From a checkpoint of a small image inpainting model.
Model: 32-pixel images, arch convnext, norm rmsnorm, patch size [1, 1], layers 6, width 320.
Training: cautious_adamw at rate 0.00088, 40000 steps, batches of 64.
Data: trained on drawn small creatures on textured ground, 203450 training examples, 12.6 epochs.
Rows from block 3, named by matrix and row number. Rows with one number belong to one neuron. Each number is 128 + 32 x the weight over its row's rms, rounded and kept within 0 to 255. All counts start at 0. Numbers have three digits each.
# fc1: MLP up (model.blocks.3.mlp.fc1.weight, 960x320), inputs 300-319
# fc2: MLP down (model.blocks.3.mlp.fc2.weight, 320x960, transposed), outputs 300-319
fc1.392:081197144159099116127075132140123114122153167119105176177106
fc1.393:130145134109110184141156175112052175114122134156156132151120
fc1.394:136188167155100103090101089115143133122100129119133056144125
fc1.395:124130131099085089124123120167087116121066158107118133174157
fc1.396:117117180104082131128099102092103096132111123103077118171152
fc1.397:117108135096085106149100132126167178167090131121144116190094
fc1.398:109161091118194105112101237177143183130099118113097175150130
fc1.399:128150130115082134203149104166121114145132093100086201100083
fc1.400:091186105118151170121129083180159127172135154106093132134090
fc1.401:125128175161138092092104113113170092073153145144129077114116
fc1.402:082112152128118089146213127143173097107085161107143152154147
fc1.403:140088124139109046181076113145140128142106145140123104191119
fc1.404:151084145117146143163145104136117128180116132120168079198150
fc1.405:159134135075117111147110106122154146139123154114140157115159
fc1.406:118140166128127127124124115141132165187108135151098095113112
fc1.407:060054244136118176082111124179142164144113151100129071148126
fc1.408:133127080125090157134126158107130112125073140186178154150207
fc1.409:165172056108149097113108097125133143151112132098153095158149
fc1.410:165195170142070176172138086137090107194111114104110161154082
fc1.411:132113104104157038127144123139142177094136159162116009115055
fc1.412:116127133104154105096129136137078135126093255135154104115141
fc1.413:069135173147145137091163127144137061184158132138095161149131
fc1.414:089202121061066109092143074116115134093114141159131131155109
fc1.415:079159158116141128119152120128123119146121123124125094110088
fc1.416:136061116135135118129124173148154145081135160092121078141078
fc1.417:109125101142141149129114117122125134182116104170133111151163
fc1.418:123177123119143122152126146126080142173133100110096173149121
fc1.419:149110083094111139163149134104127160140131113152160165095125
fc1.420:174094051129114053141055136110134127160115146127136150174149
fc1.421:194115143114135081138136114105136109180038158144115129181143
fc1.422:109203097088115207138174107128094162103069121181172166164122
fc1.423:078157121144118095061171129208138125158069138094165120187146
fc1.424:138092121109088095114080086107142102086138157082143107153110
fc1.425:110183129088109174170143113122125169119165146110142096128059
fc1.426:075181130105155071161151123126143171161115114123108149180147
fc1.427:158089134131132150147125133173137112065174135123180089167078
fc1.428:136088123117146144090145167132087147176099141113173053175152
fc1.429:130032166087161081170127204134125125103117188072122078140137
fc1.430:127123146092140172159180145069129095129131139123122100120093
fc1.431:167124097111131112122082128073137129176106118174085073149100
fc1.432:161039140086071148101141122111093103109115137126139061108106
fc1.433:129113158102101133128115127165124117137171141114081187145111
fc1.434:154144148051138099096131152073150132091143125142158098174098
fc1.435:134144130106114075109168098125161152156153129128115124123085
fc1.436:090112179152101152136149136161126132197118151105124157183102
fc1.437:176084134080129039066155108193109128097145104123076117147159
fc1.438:164150130158116071113146107136173112131112128148127055175142
fc1.439:124166118121155039161164138104160111146149136130157235104085
fc1.440:144180148060072189109127063084131118102097160134102153117150
fc1.441:148114116061103110153088097199121125089152173086084130134102
fc1.442:145114156111161094135091197173123115143134114105135113104126
fc1.443:159165067129074111107125098100118104135149154100137170097138
fc1.444:125094106122138124125081089109121116113061120100133139141119
fc1.445:123113160118161144161137124131142220131157107130107133142120
fc1.446:126137135114140098119207109123082209061102162085126092122114
fc1.447:137122168139143133106118143162113151159135107096129092140133
fc1.448:158093132055152112156112134090107133027119130152123105163174
fc1.449:123128156122119179112042148108052161080047157130081151151129
fc1.450:108093132123155109157172147137145177089081160170143156158130
fc1.451:164052183068049126114147129092077126144134136119132167150119
fc1.452:114155127146147196138164148117101184177135136113088095121115
fc1.453:111189098115107130177142115125038148162138143103099139136139
fc1.454:128098141085111135121106118120129129137141145101122062139127
fc1.455:149141171087118094059183152106192059141137158126083136154097
fc1.456:091131142126075100173140085134113160162114158150097133137129
fc1.457:130091114156106049123126117158162158124120150155075178150148
fc1.458:132139109148102097093121067139078118038113147094145157133117
fc1.459:089109206085104131164117131137145148142112144131090190171126
fc1.460:144180200171094132128116129143107148150118114139138165101145
fc1.461:144142167079083163157123120137127102092146146125118121142125
fc1.462:135123158152129137139122150096122066157145108146144069121109
fc1.463:183095200145159127203125177102090104149164132077172134153079
fc1.464:186088126171152137094092127100072135133076188153189145128163
fc1.465:141140131103090170147107104137160106100105138111104118143092
fc1.466:138206117133140118089147121144115130170145157110093160151105
fc1.467:129103108107120142053100168094096185123137125104104163135129
fc1.468:174087098099151079106150126129106147153112127127099207113154
fc1.469:108110111093102094141108132148139088119082146103114127135095
fc1.470:044143131140112118133128134169138130128174165172126203125148
fc1.471:123106122117120113122174127127165168065106164140071148165135
fc1.472:093081220122112117192113149115137091131118138148165134183090
fc1.473:122166114048050122112147160106135173109114148125126142173196
fc1.474:111138142124117118151134140097124145086134136079156154178204
fc1.475:116124180154125157166178110113046163115143124105163127160152
fc1.476:169129187155083174115123155146114137115124102105135165168086
fc1.477:103214119149110082170144139098119131178132119116149143147116
fc1.478:023173119147107141060110128084127119126083104113122097164140
fc1.479:165135220131164145136142145163136107077126116086142141174092
fc1.480:139156126150088154103148142135123122140156168136127081134095
fc1.481:135130102155138100147210153145141207097094131142111062112100
fc1.482:078134072099121170084123118114089140062084114089133126135085
fc1.483:121182116096131156105087176174159103158121141050152137150137
fc1.484:141052150032067149162155118170151095171105147101069089116047
fc1.485:111104149152104130105111170134118171110119129105111167113120
fc1.486:164061099019153051081126114103095147144152176134116197109181
fc1.487:061143130139127087039100100127142138135070125155154166118132
fc1.488:140102170080098109119086100158141145160107139113119190119106
fc1.489:083189109158126123111125118164098129130120106136135102137122
fc1.490:162116071110095137136146104179058143172106131138131116090152
fc1.491:052147123134123074123086125072138152133091130090167193252094
fc1.492:153089123081126039112228115120139097131147146122064161108142
fc1.493:092169120163079107089088111185129166098102131142130107100099
fc1.494:091134141127136177109120161145085135105125146116151112145147
fc1.495:177142122151082047148115099101115115078099124121128130191127
fc1.496:121166101169149182148134122121080135149139129152124140147135
fc1.497:134075137171220074155128155155102114108147119127159098151150
fc1.498:081204148104050147140144132156155094131140091157117153127098
fc1.499:117169118151099097143113145128154160119115138137161100127108
fc1.500:102132137133129139169123128096101068134115145113110141183220
fc1.501:119084139076080074117238140136111168126142144110164090119136
fc1.502:136158222150128138101089142116136122133136121139155107158085
fc1.503:138108120101138131132115077149125143172111142110134188151103
fc1.504:148128198092111115112129122108123106038104122159133076123117
fc1.505:154187107121101174184125136135119087084122151192152080163152
fc1.506:083117084153107107137106083136144109093134185126111183122113
fc1.507:112139157126076049143151143115154128148087137143082095161113
fc1.508:147085109110150183150141107109184128087066115109101175167132
fc1.509:136151148125114187130161134141058111120066136172137092140189
fc1.510:087096122106117165139115123103073084111102168128158119133142
fc1.511:110144111153148114099116155143071164164158173117145106097135
fc1.512:159121134077106089088109142136105106112083227141121150132147
fc1.513:161090142073098127150164066064116155071145165120125124133116
fc1.514:095072153104087114163113128091124104090141124079107092146124
fc1.515:098163115086115173092098146094114059126111123164120098114119
fc1.516:093172186112144125094186125175133108136090180119189089117136
fc1.517:102130079056082071160132134156144125107105137144129128154101
fc1.518:075141112043127173144193128116200128090126108114112135122100
fc1.519:149100121129102061189129117128198145163119103154086111143113
fc1.520:136157140123080156149150117167077102189114113154122121165085
fc1.521:141070122123159092099104116125152129063161136065103177173077
fc1.522:202071152117108026177114177113104107145074128125099131123152
fc1.523:135156103105151123127149148099146137147148138125142118141150
fc1.524:106167048165088141147110129102111059121134134098167195101106
fc1.525:124146130147118152129171072121073132102127149111112168137109
fc1.526:097155125130101101177147160118166167146142111099109117142059
fc1.527:147140111107093081149105117119104136032118124071089118168111
fc1.528:067138095110103196148088134122100158121101150106152072157153
fc1.529:096112136118123146148199123143134158102113165126151132112110
fc1.530:130156133070120113157143130100147152079082124180136135147114
fc1.531:111167130083106138084194087091106138128139154153129097133074
fc1.532:084207140092135070110117130143131091096115136131093196104098
fc1.533:176142178128108045126129134093150165109129139085080116103139
fc1.534:125140150149112147115164088162088073163096134105125097126106
fc1.535:124085145130133103089097183147135103087119200156056146105117
fc1.536:204153114145091087105103132184116103149166150114184167083092
fc1.537:165051138114079090124121099089135140155095153089097163170142
fc1.538:133030129148189113114117141141101113155131123128141139134147
fc1.539:134174122153133117131129160169140112136102253120178079108110
fc1.540:118123134129080154161190127131108123116112096124100105176136
fc1.541:122177139163125179136181147104107088138146147114084158131065
fc1.542:126173125169165147101154110162160104066106095122117147145046
fc1.543:161113133130128136159148203146164134205136122164128120172128
fc1.544:110159153124154089139095132057167095119110141164121130137102
fc1.545:120176184119165123146129108087104070154134118078107058097059
fc1.546:100103120100096121150130155139173130159164140096153157076101
fc1.547:158192096117107187139113091155096100145145137146072127121127
fc1.548:125113064112131181117088154124123154106121105118127173150120
fc1.549:105187162142124084127158120109132106137154137094134134097022
fc1.550:073179100060146122101121162128177159110149190098080146145090
fc1.551:116134086148082135141144122080154112070134121130124188084145
fc1.552:127112179102122069143080141075186161099160140117146158180080
fc1.553:130080147108084167111152117129101078116080141119143068166118
fc1.554:153113129116109180132143070148116163140094131134168209116089
fc1.555:156157095101106188165145136111126135150161113140145096131123
fc1.556:117111179108048093168060190083163123175154123000031119133176
fc1.557:069156125087100116120106139108151136178120139125153053135141
fc1.558:100183110153131153160122121075104131103158137079162123173126
fc1.559:105123134128120104157087135115122066157120147137131249113092
fc1.560:151111121142070135111149106052086169114127138138109105200140
fc1.561:106166138097113095159087139137163108144169126112116123110055
fc1.562:178095132063116113144134118131047213113110144108140087100135
fc1.563:179187139136119166149148126104074127129121168109136107151097
fc1.564:121065182135094162142073132063147140169110118154069129144123
fc1.565:127117197132130164109111161170157147174122134103163119148078
fc1.566:160094126090071114087130078108107083093090147149143120107106
fc1.567:087093133133147067156094129116150179114141157121135174161115
fc1.568:147067160093127064153062123149091111095093149155114096148076
fc1.569:136119144125133062082193145132148168057144140118127201086104
fc1.570:112120113120141114070134111115147085097099071115104183116166
fc1.571:104134167129153156054180144048089196148116149141107045170119
fc1.572:161151117110124097091108118148105118219109135100064124169122
fc1.573:076182146152132161163117086154099140149149112103099068193136
fc1.574:130162114109138108123159118147116141157111150128058155104145
fc1.575:165089126106192125152141181118121142112202134091136123117071
fc1.576:054118144154108117172169139116094111142126128178097156159134
fc1.577:102147118139086176164157159106127145165142152098080089223136
fc1.578:124093136048106125088185107130060087161110127116118140114100
fc1.579:134108176065087136186159091138152114105104135161120085165159
fc1.580:147133150122133179156139129117110115087085120138094156125122
fc1.581:178107149094114146156138146135104122156093107118150070165128
fc1.582:129067172107129138145101112145142144123139134124132163122135
fc1.583:160105155128092108107141150161115141148091156158122145121134
fc1.584:178134152116144071165153098092098102108079107127148078218095
fc1.585:137115115021107137080212118158145163096101148139182103135130
fc1.586:134100146068092131110117066158060074186111148124157143102125
fc1.587:102116155146094084079130063123094093115132141124057159160080
fc1.588:145122096081132069179106167205115117176109118120090136158109
fc1.589:151128073100144108160140124227107123132120178115102098131117
fc1.590:124113152118143128118060115128154130112121140143090081132142
fc1.591:147116096133130112093181112137081188086154153086083080141144
fc1.592:083183150095106163111187074138072166197194126080100150112075
fc1.593:136164085109160092169139126166141137175076108143127112135092
fc1.594:134101083144091131153104151159078156100115052120120143154111
fc1.595:179138099090079203106221119140059170152116148089077182171158
fc1.596:075131104114108144070137142117092149129100199143153116195111
fc1.597:146100122118066144076108115131052079133053112091090165138142
fc1.598:149151162087116027107225125220146176164130140129132120107143
fc1.599:106186133124112158135054186137065147112141152124122182113156
fc1.600:136157115101173109127132106127075152129130222098146072097159
fc1.601:112173103125141134062171138137068168099138157101092065185138
fc1.602:125188180135157181143148121100089133174122136156142148117107
fc1.603:170158148097123076107104188134137102127115117161122076111125
fc1.604:128126125085158114079129117086126145138000144131124064102124
fc1.605:155154127183145108174102140162195118085123129099102172164112
fc1.606:098094128155051090083198032099137087094131142123095154153099
fc1.607:176081208070136114097097140124129139148109095111139076104103
fc1.608:108145103127146121149142094127144118137082129072136144150161
fc1.609:106142179074049105129112116133110113138145133163102097105118
fc1.610:115147129126114119169126117176147090095131126171166152143155
fc1.611:141150110085112092168144114169116140117118149088120153112137
fc1.612:131158186134118132136178124132120183177156127070134111145077
fc1.613:145119083139108110185207121104125124172129147147097127155087
fc1.614:141170148131084096201098139136137145105128117078028123200116
fc1.615:114171155093134084135104124138205134137106139113121170111138
fc1.616:137150120096131187098161146117098213078154140071151124149136
fc1.617:171085147152161119179137109109162168133103108113082168125118
fc1.618:149170091096133093164121143123159120105111122117095149138118
fc1.619:097095203100144120082149161187125082110131095112151078158151
fc1.620:145153158100039174085144067178052088156079125087110147147113
fc1.621:124163118111152053172136182078142140151114156099161156069160
fc1.622:186110138144114057101167122132173136093105134075114173131099
fc1.623:183123095076097068146182095142142132104118153116120151136166
fc1.624:101170109123131086120169101102146101221061151127111138155145
fc1.625:149083094105107179127159106147117117089121103093124187138110
fc1.626:088145123157084106099161101097077163150131185139093028162106
fc2.392:105139138132126200131143134149159130109098143146087143154114
fc2.393:162141106135131054155081152111153121112113151147166149122074
fc2.394:113123121149139100114144137169090087088147102134132124188127
fc2.395:128128129129124131138123127139133128119130125133141130130122
fc2.396:238093152142151198120192124184097128179096175148124130155121
fc2.397:118090139196130120121208143160105134101067097166114158100089
fc2.398:142149126094132199150148141173090105086100112132085162146164
fc2.399:095156145112119146071163096107127115150151202094147128111084
fc2.400:109127153127129105117124104132047105094195052179179118140113
fc2.401:186152156086129205072219111119163189080110124130086124105125
fc2.402:085154119065116070163152148137103120145157121104186149113103
fc2.403:081140078088125069179089159160147163124180128097173086179154
fc2.404:069088066084130153137128153110155146115143117148109116098132
fc2.405:083148080132143083100117114132047158138141085139147109074166
fc2.406:164113126148133179074094124115125126100142180097114081142163
fc2.407:101107018118107149079137107155122092009107110158087105095084
fc2.408:138165166137140101188150134159165138143138115134134130159125
fc2.409:091120086145117171106045109164094150130108167131129140099108
fc2.410:125113115196116197156114106106170083108139119112106142137136
fc2.411:100122137092114204145194098108112174140113172090126026145158
fc2.412:149132135109166115132135000122133119120137124174255132093083
fc2.413:146092135114117105149101140090128128204186088110170125119195
fc2.414:105119145158121144115105104151115076074154137099178177142122
fc2.415:162069085166114127126157105056149081123170165129104095124151
fc2.416:177158120147136143106168144139200105137108078136187163151077
fc2.417:185116210158133143159190124165140133017076118177185141126131
fc2.418:103167112068123058169112133100125148141162121147148076168127
fc2.419:156140163138119062077086105179103121156075131110071172122114
fc2.420:185108190104121115190189127180076130184091121168083127129161
fc2.421:141158166069135140117152120118184121197147155110146101106074
fc2.422:086164068157115043155084140131128133196118113098159132106100
fc2.423:131125126116127117231230108110137127064102131158132149038126
fc2.424:143138172175160182104084144148085142101160128124078099137111
fc2.425:131168060138080080158092150101083109118127123131144124098118
fc2.426:121105154129135124105162139173120084100123098131132136201150
fc2.427:112119124114133178173157107145137128097087119172154129138134
fc2.428:106118149177125118129197124139139101070143177090147210113154
fc2.429:084128057105098103130086106110150148120133126125179148128104
fc2.430:120138120083146115142072137138088173157158152155142056123129
fc2.431:070141144198104114138142095140123136140194134127090072165145
fc2.432:152126207126125247097120143141123108129123122130108205096167
fc2.433:196103127070130139078167130162139092104103116126123148179129
fc2.434:152131165159130176108124117147096131078106110165079122113180
fc2.435:137169107170128165117114082082104112137152139152166164149067
fc2.436:220104143181132139164191123138139123137116069137083123124107
fc2.437:136124153086119132173184126140132137165150120081161130158112
fc2.438:156131164122106042111118113127133136118161128114132136145130
fc2.439:131105173127105152162114123152084188107147095139135214089091
fc2.440:109166069121140092106100147139119143177162060097113133119120
fc2.441:159153119148117088150166122207184141089114139132114138156125
fc2.442:092158062143142213101133082127120097158100125117162112130085
fc2.443:128166137129117142141216129214106116164122126166159152148132
fc2.444:168145184102139169131162131153159120161082055143133152144168
fc2.445:137113147147084149034090124033130141157141135068110132148087
fc2.446:176144098135117132151119139080163159130150159138141100092098
fc2.447:110122058159121166073113136125180095088124211134139089134132
fc2.448:136108116160117147125143113106109155123044211178053123092160
fc2.449:084097147099136201087100141083087104132164076132068146101110
fc2.450:076163093054124062131133147124088135202166054109139141106122
fc2.451:084160101138144112216229113185147167154112153141152138115094
fc2.452:128140123112126050082087136159134098121173097078125123127110
fc2.453:118133160124143129174139145143152114103126091163200119149145
fc2.454:118102122129129152146101124156108135115177150105122125101078
fc2.455:141121098144144151131118137083107119154089145113116158057102
fc2.456:099095131177139166185132168128095159181161118137107132116119
fc2.457:127107141073135085145123144183144155132132130108147159150135
fc2.458:133160170134159083234161148116179133128108158139126132130108
fc2.459:232131143115121162127192094138145147139133092126104145110114
fc2.460:125127057140138180095155137218184115037179147124193173120149
fc2.461:079121139162112157062103124138147068128144120115106143111149
fc2.462:110126056209140126183146126125140141043156125143154127085095
fc2.463:145106087140127076179110127043111091125106136104087109109176
fc2.464:134111078150100028165139141081145126075114099119183145114110
fc2.465:114111106099124135107089130124089144138151155142147077120127
fc2.466:137108136157152132153159098086113073126194165059109139169107
fc2.467:160137179098135164083226114065096126096093182136109111161165
fc2.468:183100099147148177162134116187112115174078115116122113150145
fc2.469:159129124119127127157143141093110122149129197158164086091136
fc2.470:117119136071085137150139128129124117137129122118119154157132
fc2.471:097134096115132118139098103138029131174151089168200076064136
fc2.472:060119102150144141064113139175130137091125124127101124168134
fc2.473:111092169168120112220156131124146124103090177122095151120156
fc2.474:122159108123127117141101119127133136137128123143122124122091
fc2.475:116115126095111101158192097121162143127099133116241105150022
fc2.476:066125079167124074091072134157146097142145128086114157127143
fc2.477:176153200084133117162157139113136144132138041141178134159109
fc2.478:100113174142134156152161168141160125100100122160080133110119
fc2.479:103125050080130142175102159110151127097136061132120099139162
fc2.480:126105115123099146144094137082168178060152108091155167129114
fc2.481:176125206103136081149120148181124093101159156134197168094102
fc2.482:094141127094128172108103139049117150208124074147141107174145
fc2.483:153183168111108084097202133098138142118084164113152157101115
fc2.484:177100196092127180102193141134113145100062094158071123115145
fc2.485:170126169141136204073162150117185082062110094116113161158082
fc2.486:102142098105099077166089138116126132168182163105208114164120
fc2.487:103161134023123186114126128151155150140174106167147138120090
fc2.488:105138060125112063175106136132123127121150112132140115114126
fc2.489:168136129146127189143172151063137182064136072148114124119115
fc2.490:077150139094114110156044141106114183148161129149093129125086
fc2.491:127164174121139140144105135123135147087125188129141139171136
fc2.492:143135135131127195091076122143109141166138096159086147093133
fc2.493:143081129143089129105125194120136104111139135137118145105120
fc2.494:124122165116139199034136128106079116142121062170130121138105
fc2.495:117126119179140071168126124133152117138136098073139141135145
fc2.496:100129070056130032137125116118159137150147133116234123123144
fc2.497:093178075139077121129140087129156119145115161114214094130057
fc2.498:104192163129141165090131158147154170134042146174154142119142
fc2.499:157121132078176118120084137098141164106128161105188099159127
fc2.500:121145145114125131115109121129132124138120132128004134137133
fc2.501:157102055136152167117137127145149134156058076202113133158137
fc2.502:206135174085128136158217125168144166133112087152111100139080
fc2.503:146122115127123137081164095133154119111209104071128120146132
fc2.504:139141123147125085148122118120127113128147125089087091133161
fc2.505:080136057086132097118099137124085134206126075120091108102097
fc2.506:081106133167123110144145148139144156166102134124089151152145
fc2.507:146070116127127166110119130158104132095119144146149079142157
fc2.508:110140085076137114090099125048048170145157098125145052131150
fc2.509:137140161106117098142099101146140152119121106148094131145111
fc2.510:116106151184163074177177071129179090106095168093180174127155
fc2.511:062148160154102132160131144138154090097096162080114149169129
fc2.512:096107131134161136144121095119138123116127122141188132162101
fc2.513:084117161160124097136089166100102121074142147104060150121150
fc2.514:105145092170134082201194100097143154147111204085123122176120
fc2.515:104132132096113059133167143109168140094086120153143157103123
fc2.516:116155057157113124160249116158101118121171132136092148135119
fc2.517:162101165144110153093067097110095111099134136155089126105106
fc2.518:103177104147135067091162153131128139216083095119144131127086
fc2.519:104089094128132183114105113182157145163109106140124153115124
fc2.520:138144101090108076183126111172186130183084185138144118124193
fc2.521:149130120157121108158111131151109154115133129140165133108193
fc2.522:170148122094114146123127130175103110221135025199133156128096
fc2.523:111127123119122121126122117196118121120116102143101151114159
fc2.524:133102151097135219084137107143117134062117104145139142096137
fc2.525:152102174155132184120145114138173133083057180151111122162155
fc2.526:139113153151135142122104125174084134046080117149139139128143
fc2.527:061133064186121103171129136104134108201175105094160096134116
fc2.528:124088134124132117169164156162101113096122105099100170118168
fc2.529:140095090078139163129138129121105103152129082156085105161131
fc2.530:138094168139144210093149129152098097044092124140084167124120
fc2.531:133144067151104096143156113175119157137133124129157126136154
fc2.532:111109137161131155158155121091111112136141123118091157084154
fc2.533:086165070168128041187129136107109162171141117092122152142123
fc2.534:112144100165137195091127086096173097159097147139104105141156
fc2.535:115135165063107148152086122083113209174117184150111127036171
fc2.536:196117188124131171134189117101115108079072127166113145145098
fc2.537:156150069149110113068116113184104103124106130155138150132126
fc2.538:141136137111116170149155090151120128099077131169151153141115
fc2.539:117139117104150131119033110050133144053143138138144138117083
fc2.540:123167083113105059185091118147148138129129204130218114111111
fc2.541:116149108124142088124125118190116126111131196173185164066158
fc2.542:111095102156124224093127114146179116100165130118152144188154
fc2.543:097098103157131102161145132124183116104165226075084133105158
fc2.544:056138046150118091131100135105084146101149156104120125120149
fc2.545:114147073158137146107090078163158117189163173096227130115130
fc2.546:153152099043143212112138108175111133133114103182145119110101
fc2.547:194151134127119060128154138155128143155084068138170134176138
fc2.548:117179132128144109135149144148070110120105098185153109076119
fc2.549:190125152085150143133148150194190125128097163167160111157156
fc2.550:113163133134117138166118168146079154148169120148053141148181
fc2.551:164117116098121093107123116146089108119129119123123115152113
fc2.552:130095107182123155128141124194120075067102155147176148136131
fc2.553:117131155162172076161103062164097144183131152117133184129125
fc2.554:076139127109098072094147106104145107132104183158144155094175
fc2.555:111124128133120126125102145070165122112161148078069063185120
fc2.556:116145087065129150103156122123152141122147092157168155125107
fc2.557:080138137139128137125066141240110089114173182108141133118138
fc2.558:123141113083125166103106120149122166157150151111096176122087
fc2.559:096157112172115142117107137170098133074184129128140226149060
fc2.560:145112168149142244085163150184112138099120106130085199153109
fc2.561:148125074202122125152109125122143155142097126169139149111147
fc2.562:108091112150127134114142126145165129116058133125166171127129
fc2.563:160137145048124110127132113102140109139096097154160131126166
fc2.564:084091136181140134102228134147110128079137182112123128163115
fc2.565:157153073164118104148143114115144127170147185127171130194154
fc2.566:183124206138122194076167120185121138133017122171070123092166
fc2.567:126121130109156155091143087183109193137105081169126130154171
fc2.568:110122129053145164135144167057135173156143177106173137139197
fc2.569:138142163078128153152121148163111103101135131119128195178126
fc2.570:102115123130140165108068092168153138164154157150135136107080
fc2.571:150160194113167110133165123235144117141132138131172154125090
fc2.572:094138082090135154122054123179142093219169179059115126144170
fc2.573:125117200123119113152118145096133123114097144102101160136146
fc2.574:144149115153116130141067120165135119117119119143122137086098
fc2.575:137146107155140157093115135133121137127111139155074064126182
fc2.576:153065118087130178071122142202090095099119114154106100160144
fc2.577:108090143093097148076098111074134147124160154094106123148127
fc2.578:083076130156140147095075131183132131075120113141070113160142
fc2.579:118142111109121065098145146086113128196130179091130061089140
fc2.580:118145052079111104149138112166069136173138146182235125131116
fc2.581:160114093177123149127072123102164126085153095127097091130086
fc2.582:111121017173112139159127136100090097130107071140129137117099
fc2.583:123124113128140206072149092100107111176103074123104129185142
fc2.584:175146109173165188145123132214117144145102109171152138115114
fc2.585:118144055099101069149111132164115115188126154090186142140156
fc2.586:081149200166149211130145128143174114087107100084030145160144
fc2.587:107124118147142110119130124165185113145101125168098137170111
fc2.588:156106185091120132090169116029083149189143210138132095167133
fc2.589:165124163128120113119127134077124142213092156156104124151078
fc2.590:085137183120138139098166140141142190055125112137107161139144
fc2.591:176159138100142101136165146201135156173097057119138130115143
fc2.592:175135107172146116177124159153144129157096164146142102128131
fc2.593:095105098000126100125097129100119130140171104146137110148168
fc2.594:152084118110077157124135109133165166077134115132235162115029
fc2.595:097104135104134181113141135151088120063165083081081145165164
fc2.596:137093172076215154110137054180155116110152171145243138110083
fc2.597:170131146161138204129190108104153129016036156174095144105142
fc2.598:117153050154129159145082114080148110120166098128140105209121
fc2.599:107135076138134103144128132149162109124077096156113151136080
fc2.600:092125096120157148082138121142129111089169095128171085115093
fc2.601:128107151144149147156105101131122102134142182120086147105100
fc2.602:174100104162135111182125123137201122126115134083090133157139
fc2.603:149135094162143168114194155197164098059118102121171116102128
fc2.604:129135107102134123134090095122163092135124090158224120101082
fc2.605:064197091116105042137098115138116115151124108134139126144113
fc2.606:141093164097135180115140154168113122066140124088122130142145
fc2.607:032093018106105182057060102136142089172127065135089144148135
fc2.608:153116141098124169145127129116085155176135087148124119148125
fc2.609:152133107151150160120157121165129134103143149126112118121141
fc2.610:165139109144109122124080137188142117166079117101138140153080
fc2.611:177072170057155163074200147180157164094101024187163135147094
fc2.612:127146119209124142122123138145126109023094134147101109119133
fc2.613:100149144147130148128020128186122142055154064180143137129124
fc2.614:106102163196135118132179118123099141201143121112101123160100
fc2.615:191142192132135104149088148119080142074122155168103162074113
fc2.616:136138095126155067131128158150218133134117113114162160132106
fc2.617:098103102165123123120116101082093176179116137078139158162202
fc2.618:134122127168097147129109136112087084091133091171144134179171
fc2.619:085151137122133226106080115146146089110139092117132100141171
fc2.620:198087189181126179087179127127130105087034074132085147165158
fc2.621:147172195093129200121139141163139107116083151204153163123080
fc2.622:156140099058146116195109154164115153108124078091133145147135
fc2.623:126119101119117124169150139180147114113067174139153147155126
fc2.624:195048191166143181176148133137116119045141203150111137153089
fc2.625:201115125097122134109130140190142162093144076099105130172082
fc2.626:142152105142130131153105189159094177136140100132141163116086